Weights of a small contrastive image-text model.
Data: 97500 training examples, 40.4 epochs.
Rows from block 3 of the image encoder of a small contrastive image-text model, named by matrix and row number. Rows with one number within an expert belong to one neuron, the router's apart. Each number is 128 + 24 x the weight over its row's rms, rounded and kept within 0 to 255. All counts start at 0. Numbers have three digits each. After the name is the row's rms in percent of the matrix's.
Before each expert's rows are labels from the 100 images, of 14848, where the router gives the expert most weight on average: "strongest on" is what is common among them; "lies over" is the class under the peak. Only what is clearly more common there than usual is listed. The data: analogue clock faces.
# router: router (encoder.blocks.3.mlp.router.weight, 4x128), inputs 0-127
# up: expert up (encoder.blocks.3.mlp.up, 4x32x128), inputs 0-127
# down: expert down (encoder.blocks.3.mlp.down, 4x128x32, transposed), outputs 0-127

# expert 2
strongest on: minute hand past 2; minutes: 10 to 14; minute hand past 11; minutes: 55 to 59
lies over: face
router.2 096:121072085124168143104133105132128127087152150081108106122152148134117154124047149107141093063133116093125139104149129117100130146122148120143137160137171152091118132119151116138139086149138113138141125124082128112128163123147134142125147130128153109116101102152112090154129133183070123137106122110129143164125160152115139117157132147128147103143135110153114131158124140126147095121195
up.0 104:098114129145133149105131142160167133105133138079131133135112125111115098115104157137135179143085179128137140102106107159094099093087104134133128136114151115168148125108127121159161109139154094139121116106126104171194131156112146114119187119128126166120129086114132153112118156134112107122119106144106099106146130138128150122116125145122122114157177061193130096132104093127127148123148
down.0 103:154161105111128133149115137132120124127123119108089106112116159083115089110139121123108126138129098151128073154124156125113110135135132146121124146162091110105162107163104143123101160134155144122144125111131120153124137093194134088110096134108111130164118138134150128131142118140142128129124131086095109145102122103160156089148119181189156179141145113153118114172151160138078067143159
up.1 092:132114116152134175093127138116171157114121155101130071128141131077114109169109139122145120116110140171145119100127183100120140119124102118151117151098153192118138100147183115128159137127177159115161127122146123139166103177117140108114115096086130135143117116102112116105105143098110118157093093111127110075166128141110164153123124120131137094156164152140120134110135110145115136149101
down.1 087:149146110103095126140136155150124105117106107136089154069106132129113150137148142134117109124102138158132143139125127150148119126124135130116105109170142079125123135118129175139117144120137128131127170111171115161103127134167140110121112119170144121135144074163118146159156054127125105141132182128150077132126121101179175092093133120140129166162143149127141095073105145105106110105106
up.2 098:161134128129125117108116155136116183154171129170135094080129123116097111072100152110173133124108171153146110127106132114147125149141114129158169144149147160108117124102115085117104128166166166154149128129127149118130124175104086097145104131150170118112108125151139086096126076107098100118125113160139153139119093166141110153132124124131152127171114137107122129096102136096110143104100
down.2 106:136132111107151154119138178141157118159141077160096133124157087138133132117125150147099164119113085106133125112153110104140117103155141158163116131148099140170106130092132106163142132147128102136051103131157122129108107135121112078178154098145122172099174096125084134104113130150118136166132115137121096133155138101153131160093136099135117096131131132122165127119146119128102092160101
up.3 109:140098114164124163131109104117136133108099114138153161167153121109125092111134141122102129106139146124145138107143101134138093124111111122138099134093101127119059136154139091125111110145148108167167139122127114120153152167114124104111130091156137139087157101166153119142147096098095119107113112118188123087162168120110112170129176145175161112137155076129115127137158126126138151166159
down.3 105:115154129062128100150174135104068141175122080133118145131080140150121135155140110137141103129121140128115138159136109134181145159112136107119129132128156057127176147131099121119133120108114129100078145154159171148113113132143132127095128142134118128123107156109103141075133113119128178129150130169090119133118128144153141135108121132137109176136125186159143120127099112133134132085130
up.4 090:130133118092120122099116147092142135156092113109106129128145137104148127137118136101141160096109096127131123191133112097151126123146091203133114130101144072135145120132113114127096108122123125124110101081132165129120125121096167087142130131117105150138114148143098188120131111117134113125131111159139133136101129126124072133137142138193155170139146184138115143194107119134126139103168
down.4 093:162127142139103107140161141097152108146153147142107113087159117100129155156187102175146117109085104134189121142125115104132110129134147131127119134158134146126110100139086133147157126153117138127106139132145110101115147116141123121127136118135158147098166093117125085082127142095104150136125172122130120105100121109159152151126113153103124122182151136092147096072132158185091122158090
up.5 105:145161142092141117148102123137118092124142089126082091124175108135145168154154142169085097145162107113123117136153082149132102116086151095119091078141096111150141133135118152136092125150079110098092131113149114126133152171145096125091115108174115135128130119169148124109155083137156136117147126139118107145131112095103160176138143140146106158132133168123133151111138160137154141122140
down.5 107:095175089153159094179112112142145175112122170137063134165093124130110116131109101152146121133127141160132125123143113132155110148172160131134174104101106127137150105116107155108088152118117164126124121110137133149092135117148101095108132145112111146182081113117149183122100146123129138143086105127123109163122157115155146085139101103114127159132098152133096125148141117143105136095113
up.6 083:134119123198136132137100126141169125150134126133127108094124120099161070141129155163146109116108140117116134141159154127112077121166147130141123091111119206125135106115141187121144144094141101095121139097125127165108157156116148164090117143111101117158166145125099146110160140112142103129142124112111105147139117178152117141117104102096084126089121153100154110106128099145128114152145
down.6 081:146128142115114112144128134152137072118087124139112174055101152113126089168138097128126112101129135156115127133111122129154150130117154110130102130165122086097149123144174154144121144145160125101152144115141093185107189120132148149091098144170128109113159129175121132183160121105158129137113116110122120151108127122168140123171118140120161106105112145115126114121099136144118088167140

# expert 1
strongest on: dark face; minute hand past 8; minutes: 40 to 44; hour 8
lies over: face
router.1 087:144133134133116161118122123114085128125119113188132165091156080122162131094144107117121116151125098138148151142154129155147125112104145103122135131147139100130121147097124131127123082087138121161108128156147189113102118082122183084122103138118107106155156131122142144150153143131164197126137121124095073175127134113124148095132138130099125157103076140103158123110153117121137146112093
up.0 104:163104131119129122122164171113175151138122140137143114122116076086109100139135137136174116096123099124115124135102139155133117068122095149132138146114130143104122158113112074149147110143113112153101145139174160138125090142129106151119136093143128089105110127181135085159131134090122147113130124131131156113165149186096087134108153150133103139147139064118115129158135090148147106154137
down.0 099:114155152112142118123129163129142168094134095106134120124119159147091159169088125132151100121088136133141108119165134101133124117130122145158091096109132087127129108112176155108131151069146110134147125156111143150084133129171096143142128192157130148102083113130151139129113165138119137163125174122136087148115139107109129147160143140115128141118079118167098170115127155081103107107120
up.1 091:109098114155155126154074107133107145131105148135169125137144143142111079113114153106108113115120123133158167140112138116121077088125148143154172124127155170103085143098131097103168144133134085146145141110163119117106146116123171110089103134124125095185135120115100131093131164120104165123124096135119118127099073128115112099159122147132119140166136164130168117123137162173125130169118
down.1 085:123152160163121129098161144146137124122148090129097179119140162136093154133138127141103139139115131134158135120097128143142124124138118128139103092141170091125165141151104147112091124149149138155151112107164121114152120147181169182172126114128135114098151105091099137134127132140102091145156161147088128134157169098116141090107141123135109137118118127127080119076159118083095082101100
up.2 097:110118132133136104161140126118145121129123143115114142121168082143103137164094094150121127178134126104157112121108100151157154139144151086087129149138142130141159159096089168154127099147081106117111135153121107093123124136131113138141177136065121105166110146099133117098122143136172140104145128129095132116127157120178107135129100106124132149138127118096104090147140145166210148121151
down.2 093:170167110161118141134143171134169118167132130153110121087126120128119131144144122134120139153113157132167125139141103157121125138131104176142145114119099146081148112150119080131135150134101090143076131133124158125062123119120095145126131175147113155159073127144135134094161102119160109134113124092141104121084121138119151110137118144157081151126153133106180143087136093125144132098170
up.3 110:117125103105116129090119119162159135093109153119155113127144093109119116079131176131107146156082130128119145111131106158104132126132094174116115149108138158137157104155127153150150144136117110142118131149157128125154117131129126121077102152183102159140163165131155115113154128101119157131152107143100115143122125111149137162117202147110099110098144115145119157116124057121085080097140
down.3 093:122183074154135141132098098117129137155159130133123094116107134128118110126149082093129154126129127111138103160099143183131104149136125154162128085150132139114104117130106093121160145137163158160084133114141149161076103160116137085106122124110113166132119133119125159128087164117158081162121113126130106189136115112140141107161114119159106113151167156134133132144106152140118141106080
up.4 084:066116182117133170160126158122102119125106106103160164166112122108151120124150125082131188104100120151133148130103116171124109110141123159143133160102116137131140138132154103161094123150096096081146098132164134127157114116072130109140070100128144130145149140098132154111139075112132128157128134103115145152148139166136125124087113145155108103141137145158129112138116141155116127084151
down.4 093:137136106124179102143124145145141084086110162097115097122154109142128123174131152122122155112141144121119122141113098088143143131101137129111147101138178141145144117094107106095140082163119162083145136131157148151159134115158118111128146125112102102143158083139078066149114129154127146129107116126109112081160082144091128152160117173147131160159100111147124153131154172131117112120131
up.5 109:104090131104152136129107105162157129112134122090169132102109094183129128154138129122131143117109155133106210122109117094129135064143090125123146127121120132169128146090147142149107122143108112097139109144102084132153131086130103148146173106139183116121129132119123125113107128144146120132126135188143133123146126138071093104106098146158161124149103132174134139169142130115148144102141
down.5 112:102146121146123113166133146133125109140150121133112114114154113108101119125149132162118104063080123156129136124144128131131123099158149114131092120135108126160136141182114142099125137138122092084095117090130109167130152145123110132100131136155144161121171106121120173121140144123126101183158173097093123133099121111109154169168156141149134109154130114113201126097129086137097074136146
up.6 108:146105191172121114156114148151167117137150148093143126142107126117150068115118157132162151115149124116112157122118103129140150147104119084114135111124137128167113147096133110143118142149139084111111080121124150129114099130110107149164181130131107116095155142070098114057132121152171124137131139111136159095124149156111133127102136102142138079103140135115125152135137093158162162112155
down.6 094:165140123185085091119169152163106143134168137106100120130122150138117149111115161139119117182124129106110142110126091142118108114136181139113133085169137118119161133176162152109107156139099118135107121108106159106105107128140130112123108181141141149142120088101133117137141151121151103159140111083132086140123121074106117130147121134115110135164140085125187169113149128144110094111117

# expert 0
strongest on: minute hand past 7; minutes: 35 to 39; hour 7
lies over: face
router.0 107:162177131120076111126119101131129128146141129136113105173112138119148136098153166121129139153129101122137112133127122157179128150172075148144086086106121092143128114141135125126124180150105143138123146122165100152129114159123086114157144083175123173139092149142162156099077075132118112149124111120123169149138125124100125135102116148115097114141121116127119137077136161110118143096096
up.0 101:095140116091125121105133158131130087118117145118149114129129131145177100133174147141104169089078082120137133119140120110171143083110137153109106130139129125134141114107151134129135106116138134106157085131124082151118132112129138094141110091091104139101211133134109112126135137125126142122170133151109141142148076148131123168120135126125150104134167180129191105103141138164122125172151
down.0 098:112149096125151127131154164128121123138113173061099138168102172159088103176148130128115141163136128124147098173126122139140124096111127125155152054117085117113144121149114117069123112129146151134093131115128151128087130135198140141139113148084125116135121142116084121073117129159128119142121124137106118107102159125136151117136121130128081179144127116151130122135147103107131098126125
up.1 098:120148109141124160158158165133144158109106174118116140116134127095068150112120124150116119088167153137124182083074127130101092134099076172118189117134152167116098119141154126134125134156157125136153116108135083119119142134121122167184146111110134138130142078094099166157124112138085133110109130125115137097145159116139132128150111136133148156110134138133093128108101137118138148146100
down.1 097:118088113154129094166114104136136129118128157149123125131137159112190144139156041128156092093135146099158131114107152136169124128128128127161116125097177099115097133102131117132165142113129145109112137137125121101113080145137103164126117125097119147105136123143124108073131120137167149108112152115134124145155147110115149111108086100094146066130152142104156129142156122156169170148136
up.2 116:110136124139138141077131117136151099117150149128143122129111141108121148108108130119130093121108123132130169148111161078145134119127119130110147152108169124148133132160158183152139137123094128098122134195116121090180130116128101128112134162126173122139094084120154102101140116098120172058128170107121132115146158122117131092144159153140146152147126097129134112096119055159147159115142
down.2 111:119137079095148124120160117148124134184173133149144135133086138124115119099125142137128128133153082078138130119129159064145131146114151119113127164145121092132142121186078141142128140087085144155112156151130120118107114106167119093152142140135154135149093143106091118110145098121134161078145168130104157111122142123093167092120135135145143172126110124114135118121143114162138136080157
up.3 108:131133111130101117132105140102146120134109137095121077102122115173134124167134069127148143173102103148155142150102110064178146127108143135094114131113114128099128148118131150122140092124101167131106079172166139137121135122118119125129130129103110093138136136160127101125117112124137173120164145152126127132158080176157106130129151106114107158151149168077145121148089173109137167139143
down.3 105:106141095136159107148146127091120134164118159076163144102069113164140136139184117154140161155127113124138106180162110163138117105141111113110158151126091120125115145115134139121130115135123126126139056127138108121133115114170092178124136142139122131105106130111086115083149147149124093165137119106076150087124139134148115123136142152157151085147121152118122107131150097077151122143118
up.4 089:125121138117092108066128133128148059154167146151139125106128116148171094104141133114110170121136106088127140138123079172168088112100170122121129157128140112096142153104104157152112155092111149141123097125119132096143099159140137108136103109113152137122145107129157147146156111128178101137135153202142102129123142123157134161094139118104130135099119126122117082088144123120129126156138
down.4 087:131129139132176110117164141156134165128109167123149144083123169163130113147121158113135129128093114140144127107105094130122171128078151129115128106155183125148160133134166105094152082157158160089119163123126122115112187117151143126115097157103128064158115130085069116143128160150090134130117132165118127110124118108120104121128158113121100138168125135132107149137108128119111107118162
up.5 088:154127132131081137150088157118193090113139141074142114136138120114142092104135123131110159136106162158140128135125101175096112165126142119157116121120141128130099157051108118138102106125096153166127119133160126154109133132121113097133135109123121161139160120131175111110135109160163134078102119144114134143110112118120097167107114095125080148106177154111146148134156164155146119113148
down.5 086:136099102115147139132150078104117140128110123103088120086104098154142114145114102140118182122142089121101121104139121154118171133119101129112119150119101120109100143150136110172119146145135133139138125153153121164121126107184079179128138119166119076099126143138120089135123146172106161170132146119102140142167145155156148139144151134106096088175167143137080130129125100111167114113120
up.6 094:120134147112128125124121172114154125145133126105147118138147167123162128097134164158117095090151153141135151094126118107158153121131107107169162072108170136115094135113153096133158105126164134104173131117107121126161143121115089137140128111146135113120142151119103163144179174140117122104133094103114157049158083134129146141104124129110153106114144103123140129145156070141122089112167
down.6 100:120153127190155104118145160148095086161120157119086142126177133156100149156166125154105094112130141142130112116053127119174166123125146148143110109123127122102163156148118100123169105131098188140114104121133108114108079130145135128114131102080110113127111106160153109120111141133104148131140138154107151143135145101166152087166127096112095137142107120098136099138136132110111145121127